A small multi-label audio tagger, trained from scratch: 4.82M parameters, 25.6 epochs.
Rows from block 4, named by matrix and row number. Each number is 500 + 25 x the weight over its row's rms, rounded and kept within 0 to 999. All counts start at 0. Numbers have three digits each. After the name is the row's rms in percent of the matrix's.
# c30: last pointwise conv (model.blocks.4.c3.0.weight, 384x384x1), inputs 215-257
c30.44 100:526483465524472500515489469467519505465512472493476510469509478503486512501497487550516518470525544510518528543506509479480504460
c30.45 098:461498477514466485523468516502479519514485498505521486471547478460505510486508539485525520518510530472530522508485468521486500482
c30.46 099:456500476511514465552486499495488478477461491476497513483581482493470477554536522509501508539482554454510502498590464536497484477
c30.47 099:526490449498508542501502556465512496537504503484486495503483535512503504520521481485508486502451523504483524497502475487511485510
c30.48 105:480491514511524507531467547518500531515510497481461479490521520501466500442503474486468553486493459505494521496504511501474510530
c30.49 094:523519492508518491487483467493512500483520502546499520478471517504480504467485487508523495525479527527468508513522489498542475492
c30.50 101:509498507489470528509501562526520556545505501485488516535552472464550496533515484547524465482532513474518464490534509514498483528
c30.51 103:509451514494504551488509500491493487479486515502509530493531481519515489509469522466462508524511474515524497518507501532501456476
c30.52 096:478571519521540467524519482464505469525482490502499502492512465482472486480494517493511497514525469466489489464527495502499496517
c30.53 102:524511524471537488504498511479458506520508496460494532498521498497484503485566489506457479494463516485478518504481471509484509503
c30.54 103:483502496542507532489533503495523471525526548492525488526460545514533440474470475456484515512503500515474533508523508483508516579
c30.55 098:473502493447505539468444495473478479485498521555473492470508535552465533489466524543497482494487484477502505514507453534493500456
c30.56 094:496489503489474518492576503510476496477494502492447550481480428477470518518493452465457468523500518536451525481525485559547487481
c30.57 093:540464477487474523492497527501490467480495502526547495497483493481491483475494499504500492518501484497493571473496492550487512494
c30.58 105:466505486523481465509494466500507517515483511503478485478499482478527438494509537517517546525522486477498483478491532464485511461
c30.59 097:496475489513510513499506462516458504438465507545458495493525471503510534510517486513518529529493541483472525483468502497520490458
c30.60 095:510485504455488485488506519513508498529486467491501504459489467480501508501508503514481464493482479476482538515492474543498488503
c30.61 107:503528463540544542513493489489508511446525508514490498513482488489510468477430459485536470486506471470493465495497508482532490488
c30.62 100:502489507490463520482479494486523526487503475477487504549496534470487522486505516476490529503462517495499501466487509497552486495
c30.63 100:478486490514476498480506501507477495477463431544498534504508467441459528477508478478492489486475472459502536544490483563470461480
c30.64 105:453491478490477486509491516492469492487486522507504499504539470521452517524481546504496478483496498468520540527484482490489476527
c30.65 103:515473490471515531509512494510463490470491504473489476464477534522501455532503521494512491479505481512536473490513501518534521533
c30.66 101:512494487529539495530474453493496504521510478495489519505527483508482512511487484506516503451510504515473538468484508509520495486
c30.67 094:469492483504485500521463493482500538532472529525511505458495467494571485483494511474499528479508506523492499511500505496490498543
c30.68 103:508504501501514501523504499499514484520535514519494545472528566466483517492534522494493530506472479486483464519544538472469508516
c30.69 096:459507515506510508489470518506470488569505512529539534523527515495541472479514549502465503529506515496492463512517515467492548490
c30.70 102:524540506474495504489508461497526505491508490470482505566511520479490506480493456504500465484525473542494538500482511475499483521
c30.71 100:533503521503501515488462467521527530504513478513501506497506562496514461438502504502474517456499454516533491484498479489475524566
c30.72 107:486496493505479490512509521518507525530484502504486480539516507465519487495528481485481533539489501469480503578482473469486538530
c30.73 101:532515468511473481484523481496583496500519462484528518521507464502468534504518490549535520493510510491505512491522499482501500553
c30.74 099:495534515471505491507521481540449521425530459479505480444514467486533476490553550513518474502516490491482484495486525542501504465
c30.75 111:487494524519452541528493495504480509507462502507535496496507450506517457528496496528524491527542547470518487513555486522523491500
c30.76 092:467513496478495488477479486471495509498506543496487478484522482513532444514507512458487468522439522493485477509489509492493470554
c30.77 090:486516535494528551507494487515469502500514518502481498524519476492493515512550501510485467452505487474489495560493453517477481564
c30.78 097:461516479528524499482569516460537473551454461492466466487495483465480501488506476469501484518499496549492486512479503477485516528
c30.79 105:513491468502584503476495564516496556517524502504505475524469490523512477492509487494454486541486498544521510503511498500496564524
c30.80 107:511479450526527494489501474518498508502495534486503498489500511507495515525514544493531461496507484471516498493470492521471479500
c30.81 095:513478556505497524505509522466498521529527483484495488541499504505475512517497472482496516465479495447488522510498481497461490517
c30.82 098:501508512477517514474505526498472482491475533474493456498508491499499478543486500543525497467529490472515497488485504518529499499
c30.83 098:505483487518483535479471520480507467533464498529494537518488480530465510481501489520508500495542522493507566505511501559470486503
c30.84 102:488513541447492536472523510477478468493484538506558536528499453480492509480490528457498486505499513531517468499495477476471487498
c30.85 096:489506508507514498531495487501503474483488514494545506520505531505486463487476513505462496491457521546480480507504489506513540539
c30.86 105:533494490502585462485514474498480515510518476537488478508507470526508537481470523570501489528452517569480475476469552512507482500
c30.87 101:517520493518503498471475496510477461489500476541494515553507515481483508509484450529502509481486474523500536523498519501481442505
c30.88 096:522511495475482504540505497493476470472513491490508496513505498497448526513455495451516485512525540538506481471524489482448503519
c30.89 101:534517491534478494487525554516511460480505497468488536493485500498511494482477479497471485503459484494500501481497471498506458502
c30.90 084:517544489534480492516492448568530508463506465528485458490511499516446480509518471536508489531580540484537466496477497535452474523
c30.91 106:481484489464510505508555485515481498505488479485512468485513481534465518520524462546497486517478562477472454461497506491522531500
c30.92 097:481500503490553485484487497500496477489477473497490489507484492493503530503477462494513455476503527513467489498479503522482502491
c30.93 108:547474524471502470515517491493493497490489490494504502471464514488483477525515517533528522485505498525492519494509502554521485476
c30.94 094:501464510486458537529499593487488512520513474486500504506483515481500493489470459450470526492470492496500507521540489511495508510
c30.95 105:498486504547479503466504518533514529500472484489567482510499514515501479511514533480484502461494516472534527489508476490513465532
c30.96 098:503472458518509525479526438482508494472468486498505450462509508489465503557455472488469484478518513504510486478457508512502490545
c30.97 095:517532527498596494505491566553484502496497471492470543527494512516499478492506484503470414495486516517527502478486467499500491497
c30.98 098:483510499511501543493460503480515526492499492520503517469505493523504465453496466508525518507521466479527497486495501470497518502
c30.99 098:496479497513464522500520490494518499460491534544500475492506491519507478493503524485483508514524510498511482492512483555492482478
c30.100 102:445504520511491529502498446503502484496494484576491464473523488505511485518540469560514509487521496498518507515503514537516504503
c30.101 091:499498518507499527492487464535528504509503495508467493481524501505523469485529475558540546496536486477496524478475491552478482536
c30.102 092:496513532482530518459523557546502505454507508482516493464482507505517495475522501492472487479518472476467496521497507436497502513
c30.103 098:490471500492492493498522523466502476474509497495505503510485471495463521471471482500475507527483497489456499534530516505536549491
c30.104 103:500518506507525497532482516519512522509496476492443474525497503479495495457491474519570523470543495523495483519462513490500512514
c30.105 102:502504513475466473494490513489549515547510501483521526514518532486484506487548476470501538520460494500485481488496485490468531541
c30.106 103:489493480534505534485521489494541493499448503508488510507507466488466550514470450498485515545498509472494471491484494480482520492
c30.107 104:444507529482548505498470489454482496523547498496510503491531529517481516474500539460482488480493477526501476454491544495473532492
c30.108 101:552451500460482501452519500514461485493474510486491533472500468495518464544497537536478440530514516525460507436485475520543498435
c30.109 102:496541503518498542505475479537555458452482497548486505492483535501494497505542470535522525473486483495494506510501514521491453498
c30.110 093:495620516498511498503537556513475502497481484469478509524479521495502527463498486480493515507503461497483507477482474466514499521
c30.111 104:453518513511575469513494488506482486497529520485469483499503483509474496528464531556519498504502472487475483470534521524538485489
c30.112 096:512542520529499473552509499460478473471501542449498436515466479496525515527482503493490572482503522505517467501505522506569490495
c30.113 104:507522477524506536487488490493515471548504514500492514486535479497477477522521490489495493510479509493478526520512496495498495487
c30.114 091:507482495523489517500467465475507535479470477539486506475493469461525490482539502452468535471465518528471507501476505499492494501
c30.115 107:453490492489473511481482479499525476450516546516475478513507512504511486490478479460502485502509486499546455496478546482453482522
c30.116 094:491471476509520503504464488517496542506525507508537476524512499516501516526514521544521488486542507529570467479516493515454473491
c30.117 097:510515515481551491481513520481498519516531513541535496521481489534444530483520509498493499488504478518466486504517520459480492492
c30.118 107:518538484487520523495474493527510478486505474507500501507522553499490496512502510524519465499471485486510492471525476472491509500
c30.119 104:508480477487486473520469523526518504526451512505502495503525500463560462520506476505515491509486491459490468484499478480483442534
c30.120 099:487490503493463471515491451490510508498470519454485465481503518481483531483468519489495533536448528547500478491494482479476548459
c30.121 092:514545462486487550505483459495480509491487477511530507510510493475475491499506504484520473463505514502486548481519510476471477508
c30.122 095:560530572469508513460491487468510496461512472476538479557507552436497432482496505491508491529484464469465501477456530489458487541
c30.123 098:480477492525470478518512482496532501518529525488533459477498470485479495456471511504519494487489528500486500517466509451477505536
c30.124 094:476501491512497458523466500515544503579523456481507492465545470513476488498476455489507488496525500553504499517491511490493456516
c30.125 099:486471499506543499463476532500459473473508495513533483524427518552470502514512497515534474515574470504469483445467522523518513521
c30.126 097:512489449529508517555543447487486501492473469538496486509440469481490513446494516519545570523492531552454506479502557482531521457
c30.127 108:514510496466486471494500499470477531496476524465494485466479463505501467513478501504494461566486577494445475442504474495481470458
c30.128 098:551522546525534495464473469479541520481465522503502514531535472496498502483510545499477472507493508459500495477508482516495500497
c30.129 097:514498490537515475467478465487493536503521451528503431493476512510478528520480479479445492525449527496542471515498495511528489476
c30.130 103:509504509508472435512513533519510462491542487464485509442470513510472473512509484453477472524464487493479490468528463475507565523
c30.131 095:502499509450514529536472436500474520500512471501534488502530498492538508505474513529510476473464517516524536481512503498478484513
c30.132 104:523458488483489464484515527476519493534483531528560533482470503532511496544508525486491472490448492522491481513526460521487514496
c30.133 102:487510506487452512507499480509457478510480506478488466481462473504489498481473516518544488489478474503483443458491507500517537528
c30.134 099:510484494471489501539531469477479513488530489507456524518492479496478483511488486518497502471462445485510538508526489504521512482
c30.135 099:504464502465488513545531510495505486486485513530494519480498514518495556517486524502511535548508513480487509466514547507543494445
c30.136 090:552501541511478500509493500450461480505450467518535492505486503453460514504512486489463463488487503503453502473484502485490483498
c30.137 107:505483477471520506514502484491498518509480556476510493466516468509483481506536538535501475514540486481512485491487501520521476513
c30.138 099:526532498504508475532470509558497538521510490465497430452505484480521500502500514558557513497547516454516475513471517554492517469
c30.139 101:460491531519492481458518522512531481530463499492449503483497490499512466526527519498517499471503473497498493477466488533472464484
c30.140 103:487476459489491466517491512523524459498474491486489479508472494501515438527506484469493523501502524505513490489538479531476487493
c30.141 101:488507515524486540501507466508496457513483497534506511495507504512479464512534548555494499448504509467512548522484486524486467467
c30.142 102:499473514512479485510567512471469474497493537520505484475497491559495508518480556489465487537484517519448506503478467501521537471
c30.143 108:487497497487479506505530490531482499476518507515493496470520506511450527498502531551474518484478517505512514518507476489500504529
c30.144 096:521536502487502494535504471508517464493515530506500551528496484460516519500508496555512489540529532520525477460489496530514535472
c30.145 104:475517506507463506540490490515475461480480489500552519494476489451475507490475548505514486520518458457531485484524541492544550483
c30.146 096:496525505507471521524508457496539523459531480504483485507494536500495509525549503494496534464473470497503486478490495490503504469
c30.147 106:510471515503498482486466537494472500529486545527519486475534469513521517506523540454484484523521525464468481460493518504481526507
c30.148 091:522515517503465537523522518502484553485521520521477491494500491522545502519477503465468520497468485470453485504476464544494506512
c30.149 103:465478515509474515490501557487511486550495491505498495495489504497480496478481482506463515491481435493499523522524489502499527532
c30.150 103:483491495488512470480526491477476542476509466495490460491508492498523551510496490469461522481513496479485455484526472475541537489
c30.151 107:555502528501550506468472503526484508499471539503506538478497489502491483475489509472469483492491461479470505499472470466521456539
c30.152 102:492547493488514487514537473485495475533484500469478508486490486477472505490489532501515544512518485458494528495506459483498521482
c30.153 104:489508461559520520491543561494530487505494493513531529455500512470483494459480498511476511483508466486553463530492481524477461462
c30.154 098:464477476504475481488494529492479527499481515501483529482517499499539538523488468483493492484507484536495496537445554476500462513
c30.155 101:524460456495441527475482470491495531500480454501530526470476481528521508517501469483479462543515525546526514499510517516494490525
c30.156 095:493515503520485488520456497505526493472498522493470485460552496511510493529481536488481521516514556480468530495517493502519475434
c30.157 100:525474530499483514447485509500480511497493453460458476483536482449492496507510486525461470479509510481509533516547520466489480516
c30.158 097:513530547484536455484516466484479499490486465511499434551498546512494471487507482522510522478512490483552505513458497476498457522
c30.159 099:509493486486537536524486521520487510484507529518496538481527500479524475475543540499499521476513493497478504508474482530515504471
c30.160 099:536487481469506487504486484481500492499495480503526482546479470526491483523493464482493490479500493514515476474520502490489499509
c30.161 095:499494551484512472521510500539506543502528493484491499447480487593489502505486504516476500504513473477493475522466491532473512540
c30.162 094:497523509492516509510472454534513521464529513515517488523503516517493485463499504506488512489604516460571471463477493542432465542
c30.163 100:542515523521484514525502490528437499539527491499508469620495511480506504514489461479525474501502518493476522520491526497506457519
c30.164 101:538493504485517497484513558463492544491468470546522491506485461488485497470473483471489508563490500506470527507478538487471521466
c30.165 097:488546503490499539565540474500514509499502522544505529481541483480486536484474504508538538547469486488505495544514500493497520518
c30.166 102:476436495522467527483474502503489539497482495540485470508505482474509535506474489471486460478450502497523472478519452451452504492
c30.167 099:506516525495510508474502473495519488483508504516539488550468510460490517486457481517489471459516484506469487500496506511478500522
c30.168 097:499524512493510510528507495499508525497512498500498494495487449545516513504485468507489492535526492502503489507515515509470485493
c30.169 104:527512524517498588501464455480479550445503509521484499507470512504540491513529469501492472480492482545470507506510537472466488472
c30.170 104:497495512516569500507509490519525545488471455512473486455504446481470510521515476532503509500478483481468486478484493483490529488
c30.171 096:469464503479480468503495481523495486486550483462491479515470515493491524516532437499505490481521493470499508497492495487509523533
c30.172 106:546528502560569486551489475529510491489501469494475495519498512467475513501504486513502478482503519506502466483510531506494453476
c30.173 086:534529511474485441501466497534481507490496522468473516514495560487523508501527490530525466479497501496518523525475486570473494510
c30.174 108:510529485492481507480479504482533437514469527488590489526517490520499485505493517453489549477493528532505521522529473523512477502
c30.175 094:530496521456526501523521487560460516499472544474452484465500473460517546486482486555501464490483510499488472530496532513481521517
c30.176 098:462535522516473492500547488523487449477502490497519491482506504491491527553507528505516502517545495477551517483517500494529551472
c30.177 096:503494487553482541512521520486490502521467504509477471482529461501527485489517487508502579467501516518512581516558534533541501494
c30.178 101:482488513498514480489535525496491512507494527489481511503479511556488470498508508472469474510458494504464472495497470538502491490
c30.179 101:516487474535482506520519489493558494530499521481496508474459515478519484502510544472525516463511453487505510510486526493504522499
c30.180 090:494532514495496486477490501502530561464483502510479494479495451475515505475515523505466461545484534508526515518485478547503484535
c30.181 103:476487531510526478521514518529476492548503521508484461478467450558516513505546596519517499502534476425524470490511476528475513530
c30.182 103:503471520501514554503520466495534542500491505522501487513545455477519548548464497522483522475499526509499532548512478474512474499
c30.183 093:538459491472467504489499472505492509487492531537514496477500522506515498562490452490498469500466477447491563495481513531481460471
c30.184 104:475482478500495490499522474446524476515492458500529525500469461463447539499538470494530483468482473492485474471487535502504455474
c30.185 100:506498506523501533478492530530469528498482511485495501455495469480500485466518544504553486524481532495501491483496514474522492473
c30.186 103:462506492521493501509508494492519487489500590482453499493490455491503493516509503495489577470471483466510514605517490529500475494
c30.187 102:510471508489520540501528490520496499493554506502504487483533501555433501494541521525476487477514500532471476503529507508479501521
c30.188 100:517494456495544475511481537468499500466492498466521480529520515486468483500479499500476507532461519518464482517495507494496492540
c30.189 110:460485563478461525496494501492509517529477477466489492502510480484491450466582565469521522520534520510471489508455492456477512491
c30.190 099:466506515515448528513507497502474476471499485517525499482516520495513516507486508498516512483489464448538463477501518510512516476
c30.191 113:464478518475462513476506465528510458472521546493493496492450504497454510524581526525487514486463491527520505545486490483556521541
c30.192 100:506475463497502486508464509540544471507499507516513459487512473504542494465536531538530495472516502537496493495494537539452510539
c30.193 103:497472512522550487533474517513488493460515491507476483515461514497506517502485504495487509459482471493539505499494523502508531539
c30.194 093:491501507513448521486482505486506534518532509452518522465487512507505481502508506485494521492524483480512518537485500513505471503
c30.195 108:491449549488494491518496467484488522498485498494490470490515479471507467494540530489519498479526462481499499509509495542483485486
c30.196 099:487454481540529485493509539482483478477477497497480486473517481477505507551533512520519509496457548455469553529479473512543489483
c30.197 094:551489498505459469526492528480492519475490489506496484449472473494538507473504484477497532542480516514486469537476528471509539532
c30.198 109:566463510493500475487469498505493528477507482497469454474457471519521495488495501500511499505509484516478509467477560493499520493
c30.199 102:476495507534520484535524535494525493517481492522511535520507464510510511530480499503528518518500487505549511527537521549522501488
c30.200 092:499575509500560515513520485479488474475475475530533504523495517492448511494471496496458501526499527511511456475467527479497477518
c30.201 098:480481469510541501481546508492479539471453490489454481475487450497515528521530490536467470527510531538513516485496498540509460515
c30.202 097:474503473533505560585519452560531493498508497520482526530494462474495521516511459475549547510521550525497524515540565472448539470
c30.203 101:469531516520484460495561486492526512485489479473454491537486518531478494478484502494496497512464450512469474476469503468462453492
c30.204 100:516512513497478518503524468514537495479506518523480472507517494525534497492505498486496535515483492498494510519495490518502484519
c30.205 095:518496517476509532497468473479437508453527469508502491496503532461503484515537468494512495449522469469486470428497499475481517481
c30.206 100:449459500536499507501528461494523513485507508468431479530480463499513493531510501498509558479532529477516497485537570472475557477
c30.207 106:542487471500473524485462529492523480553472490489562503479483496479466473484485512501485480508483467478487551490508505483504469483
c30.208 094:545498490492513488508532486535490500465497505504495495523489497477530507460493507508529530529499479507487484496524539461520518472
c30.209 101:505494465490540504503476499500486472471483460513478481487486475508506538500478465542519519522464511500536482518533462475495496491
c30.210 120:462514505467478480490515511500502502491517534489476495510516528492491505518492497476482550477523472477524532497508500488484511484
c30.211 099:534452476519551466478491485544485501505505457474510496529468482487492485481507493526461488492472493547490476494494469501499506471
c30.212 100:522489526492491499500604469486453504479496510499478458483456507470508489537495499506497495496526511532479521455504471477503498489
c30.213 094:510456523533537490483510519548553481525534498502476506502476485523494459478497506495503511489493480499479539531473485525477506519
c30.214 105:490511505516523522506523477472503462492487506488501501525538512488469509511486526477472504504514508503489521488507460475447490477
c30.215 108:490515481487482523497494469487462484502454444494542542540513507507468493502452460511526472486525496474466506507501469510517487519
c30.216 132:477531507508494478485489504550546490522491494491484495481512468504510485471496483512510495509529481519493484485501487508489482507
c30.217 101:510517497479481502493503459449492529517502478525511518492501514474479481499508460496502466464466476504503502503493489484472441480
c30.218 103:538553510531511527514543511502511493472490459518533545481491480524493520483492499497514533555512516527499506502518501492523484508
c30.219 103:511484496552485493485522487531506481475501500494489471476474502516527482488510499462480525482504525553504481494512533459509514532
c30.220 101:462502469472506568514509462522472490463492525494498483492500501507472461493469463516538476510541543491498523460457523477505468538
c30.221 096:529519498525516462510518481470504493526493484521514434512487478543458486514495549507501513508483557487459517488452498493479520472
c30.222 088:497508482525471510468504490491499538457469531491526485485489490480516473491477522474478498504450539492508529468456498498520449511
c30.223 101:511482490483500487462524520468483549502444480499521505465542526477500482533522528492467481490475505463520527502481450512522518499
c30.224 096:502480495530508498524536508491491500472496504477456491520502516515503521499491473486505472534504552547479474521511523453557497490
c30.225 097:521510514515499476530479520555542537534503533528463502511526486505499481491498535522499522481484449492506462505471508546472489534
c30.226 102:476471537520558478497505487496498522503516519518481509512548522611507521500466483507494496526477507515484470508496459474477543506
c30.227 095:495503523484463525491482542490543503531465532504513502475497487466537499534510498492509540477480513513501536527484504516510484479
c30.228 104:464501507473496528516524499500501486487481506530527535514544499521466520502487561481479482496483506459521490489501468502497494477
c30.229 102:548497503476500490503502463494510512544546520484475556476483540519519530499488502500511508491510484495471489491505472516547504531
c30.230 100:464537526508489510480494543520500501525533514471478489506506505483540474485504485496477457543493513472537479521542456487490529526
c30.231 106:475543501524478510514561474475461542502506517573497477530477541536519520524576495509505487521512567489496464537508471475495522504
c30.232 095:503543502485505540559557465500461472478482495510471522496448485471490511556484493531532500546484512484512491504477505483490490534
c30.233 103:537488498513567528488500497560506474515515520488522542497498504505492478509522541519518472493514470497479531488519519527539521515
c30.234 100:521485520508516506527478519454508559496504461487463500463520486478500509508518572477473531515507501475479505466521502475533517443
c30.235 095:486461496499531493510512486476493517479530500522498515534532537508486541486523475501484498484521474482482555487493519496469497481
c30.236 099:475485518509516472494503492466495490487493515518512440563490561518532469505553437503503461480502506495522470550487483509454498565
c30.237 102:522518516536472530472533457485518521467486519496479504502483515481532499513530463488479525446483459524526524515482501502503467466
c30.238 106:474467485492487485512512573498520507477487479502467520501483496517533476523468460502519493500526515491543484516553526508496537509
c30.239 111:456479486479567453521517541504479487464514479512468518495484472506508471508512459516530481524498487545458519463483485510510562501
c30.240 099:510486486494492507535501465492487514484483536517536516530475496474498485512493463485487498489506505541462511517525514509530518482
c30.241 102:506519466518505485521503505495506479520513529504482482539485528469514510477537467482514505500515485530521507502512502497501509504
c30.242 103:501480527539516507496497453513487524534519497529484483505523494515478511505527457497473481482499516484492497497492469487510530524
c30.243 103:495454500503479493535510511519513496549505520475509490504504488510491497452490509468557547492528455512500509511548564467529485494
c30.244 106:500496463484467516497514510488511462496533474501513482532515516525497486500463547541533502469500433467495536500534443526546466518
c30.245 096:498497464536482483512496562524478512494515439495503479484544510480534497478518501470519489473547511480545527502481496541458495477
c30.246 099:493452483528465537500465462511537516460513516482506482532494489490513472516466477467456483494435531512495510454525448494523516517
c30.247 105:495548519504506477537488491460511484522504456498543475506500492473464494470507523477475496524518527523455492450499493475496526516
c30.248 110:477533484503499510525485528493484527457498486511502549496516551477515493529531477488538467497535524490541495498506507512494515481
c30.249 100:485524498508497459540476530501493471495479570532546540493523501563501519504484527494493514510458521517497511519551486473547519497
c30.250 100:530508500523524491507499520496497502472494486497519517508497537462511497493524539488517474532465486501485459498507489526503476508
c30.251 104:542481480536573532486466479481500492497478474481506505486509482492475485497500456478489454482499463522448538478500495496489503506
c30.252 102:466520501475518476511482557482497499503474515530529519440482430510514509473519514524506507526490518528518484475465489511444504484
c30.253 107:502474463482471469522508511508498470542506550538478494500500496523474501526541519508508476514514510475514468496478514523496520520
c30.254 099:493524496542492505521533534533510464504501484544472501524489513534540458529506496487523554435543516530493506476499512524499480480
c30.255 098:509507520514520514491507515479496565484520493509543508508491509488506543492539468460476516461518490511467497503509520484464473513
c30.256 100:490516482511479485513503554484495473520514534488490507513475515479537481476503523473485526473501475529506527544495532532537500536
c30.257 100:502472491487457506481490550500522500527519509502467535473478497531483464496517458460468524483491503469501539479512465513465525487
c30.258 104:500495520464533506512455472520487497497448478494491477497499492460503457473494502479486483488513522495504480458479508485494487502
c30.259 105:502497499491493498482520495488484477473500497459488530506515460528498513481533483490477506485492505508461493485492466486554458452
c30.260 101:499500453448486527496464492487518512535509507496506495509516499471503485456495502488506455497516471472480538490483501526487474518
c30.261 098:486538521525475521574578521521488468518502463501475549489473513488483544513550474518510508533506545476512512520523472493484511500
c30.262 097:497481459518525535514483506492522486501491453513531476475481488511488535518472473488495478469522516524553502526464510521497482541
c30.263 106:465475494507488511546509495562511509511551493515503446523476480500513510501487515508499552493485481497491530528512542484525540488
c30.264 099:515506490481475489470522515520527503493522472522509530474528518451515449562501520518521472485498491480525545477547479511493492466
c30.265 091:484476499502489529511493510495495514508490515488506502513448484509506478487485486510535480482500450543509524478466500545518473496
c30.266 101:489498479528479520516453499490517506496471479490509479448513503554495542524503521522540512546503513499490500477500504470506547494
c30.267 101:503530515478453477541507488487524470497527475501477482479519509527493521501505499488471566500497484511504517509541482508498501469
c30.268 106:493503466468506503483495451488495468467466522494466489501553524486489490560496505527530502478468525491484508506540462526506499508
c30.269 106:498489505495556465502468484488524481522527487497530473467494500464510507513474505508489507489509515549482532505487467458522492535
c30.270 105:494495526498473496493570485483479497471494508469521490496491488499469514521514543506517471475471519478495497484498501514528479504
c30.271 096:542496519509483473490533510550481508479539476515491468493483539495501534464508475467487519514480467495505507497513513472512546515
c30.272 096:487475490463536505475438510492500476476486507515463494481478463522506501475463472529503450494512457492500479505492499535458518513
c30.273 096:515476564455545490485518507505445506489546562482538534575513561525525553515495500487529493478583498503479498504456497490474520523
c30.274 100:540498448481475502511502492497519565425516519502502478498481498498571453492482509504497509500486524525541525439513461539518523477
c30.275 102:529513515488524495537507482516512501469504526468481465459517503498496520515541509472456542488496542472472553495508476498469492487
c30.276 104:495496487523515513513481495513527499484521527530457536509487525499512485528473495487493542484494490537516538511509480488484467492
c30.277 106:523518503518485480515567499506492514522516476513501533486467467450496453537526489490475531475516488478504520460496506530489507491
c30.278 089:496499532491527534503491515477520501505509494484508522527470499515497523498484479495495501498485498510475492494506529516507502514
c30.279 098:514495537521496552514511497536530487496568505481516528526515572535544476461576513507510478492509493515481551536528514456473488540
c30.280 099:485489486525485487519467488524552476505518478507548472545515532533458441505494481508537533489498482494495538491503496513521454572
c30.281 091:492599509545484460576474495548501477473535494498519503532500560556501496512490509519578538517523502510527473487492512461526495508
c30.282 108:468497561457551504491449454528482501445541512459478512546504511508497506461471486571511488489509503521477448500472553533477480506
c30.283 099:485466499495502513519508487507454492448475532460523489502543506522485505511486512500510496498520532489532475487512518477525499493
c30.284 101:479492468506489494485504497505495486477458511528493472480497498448545485508529516510543537517526483565518484511469498477467567483
c30.285 099:517497504534513497509523559482531470566509488468512483514489507482533479459497512466513510526504490510527508509525520480524510481
c30.286 106:497484472506524488519508463532512512495478453549516471485497500485504470478474461507507513526463508474515435502506472456466505527
c30.287 101:496491499477488520455508514509524470514530551480484493478502532523474468497554507495465501475524502507512523509538542505463505500
c30.288 107:508466499516484467525540532505523524497505499495483479499503511526515483467495476479477552507447510507495477474516536510497516455
c30.289 095:483531460531518511524510493558539467495532471489485542471482515509497494510508546533572521485513525507525532469485491524493485505
c30.290 093:499505508479531470507499514511491527486514500510500509489556531469524524446536496475472522517484469520525464522514508468482506530
c30.291 099:533484508502524476489466500516478508460505471517464480487481468505486513532495480511439529536491512558498492456492487477537504499
c30.292 097:496506534487442511487511529496488486506499516484503479508466476493507512443507477470488504540482497517496480514509500452485513546
c30.293 107:542504526512489560471512457477469518486481493520512528536534502485517502480537485505520483474481471514490457497512488516540493478
c30.294 101:466502487524487497511516491477514479467496495476506510478512469526489511519499504461528523500518548468508491487519504446531512480
c30.295 099:489480500501504556471470466515486516500500503567487520519478499523562486505520486546482467502560494506506537546515464524483482558
c30.296 102:526508491491501494518475511539515526489564459492506488563503497513497531512480486516523487514460495529511548524434525522495495521
c30.297 104:559504471507498508478474496498486455498508426483489541498503500451504502499482506477488485486513510488523514450478485503461467480
c30.298 095:492552475503492498524503487491490492471456509539505491509467508501485577457488505542559509501531508451475535506485502490526470482
c30.299 100:531456515506525530507471478478472529506531507490482479502515470514511490528554499517497507485533510491487483477477529481485564511
c30.300 097:486486485479495536558520495497487515513488504478516514503490505509543482511522519530544462505506527510469483518484515523508444518
c30.301 103:482512486505543490489468473475495484481520492485485523539484497496465554546504475504514494519509560510478487492484510520513503494
c30.302 095:529474497487477530503478525478456511494461505446449469520551490483524503530504525508482464454526510493483537503498441545569487492
c30.303 100:499529450500492540521469522501512517515509495482502473502521522492503455482471477521507543475508514495467511494528518473489534499
c30.304 098:521509514470496480517492539491504518538516439475490493530522558454503518500478532480475509501469489483501459499494509502480516473
c30.305 097:534470544466516514470449474509485494500533513464472523537499497513467514454502469506468492494497456490478496510483469517501464536
c30.306 099:578503520467504537474514490504497478514448504519510541526532464486467489477521473510470490454444486492440523443482437502452485537
c30.307 095:531470503492524472524563533466470506506480474522481484512510471459487531514494487493479537527481453504472452461463533495488511478
c30.308 103:491509503507510473498515533499487485503471481487515451501521500476563497531502474483474497481563533485497521482519521461487522472
c30.309 093:537519543516476488462492475555512521513521487515495478478530517532488475471529489540527494516578510489567471495470441520464465466
c30.310 100:482511490527432486505478498545465478508510478504478519503491490465512486559462501497512493447468464466528516510542440519533524527
c30.311 098:487547506505504461495515469502505488497533466468514481490527511488509477517482472497459506495481524472508479498497501454501512497
c30.312 100:532557488530517518482509525462496499482472514504475505506501521484492503497486441492474482470461491508473538546500544499456468476
c30.313 095:492493490508528502518489511506467518479550464481490515486485491499464529507493502517487504475480491516484526510530528485512502500
c30.314 099:505502526512491503466514471491508483479493525508506487460475483488478486485461538507497506503497512522496485461538483475560508470
c30.315 106:544507561513472497543519490519520466479478458494507535571527491475482509476494490534565499499509500529501477505485458475516504479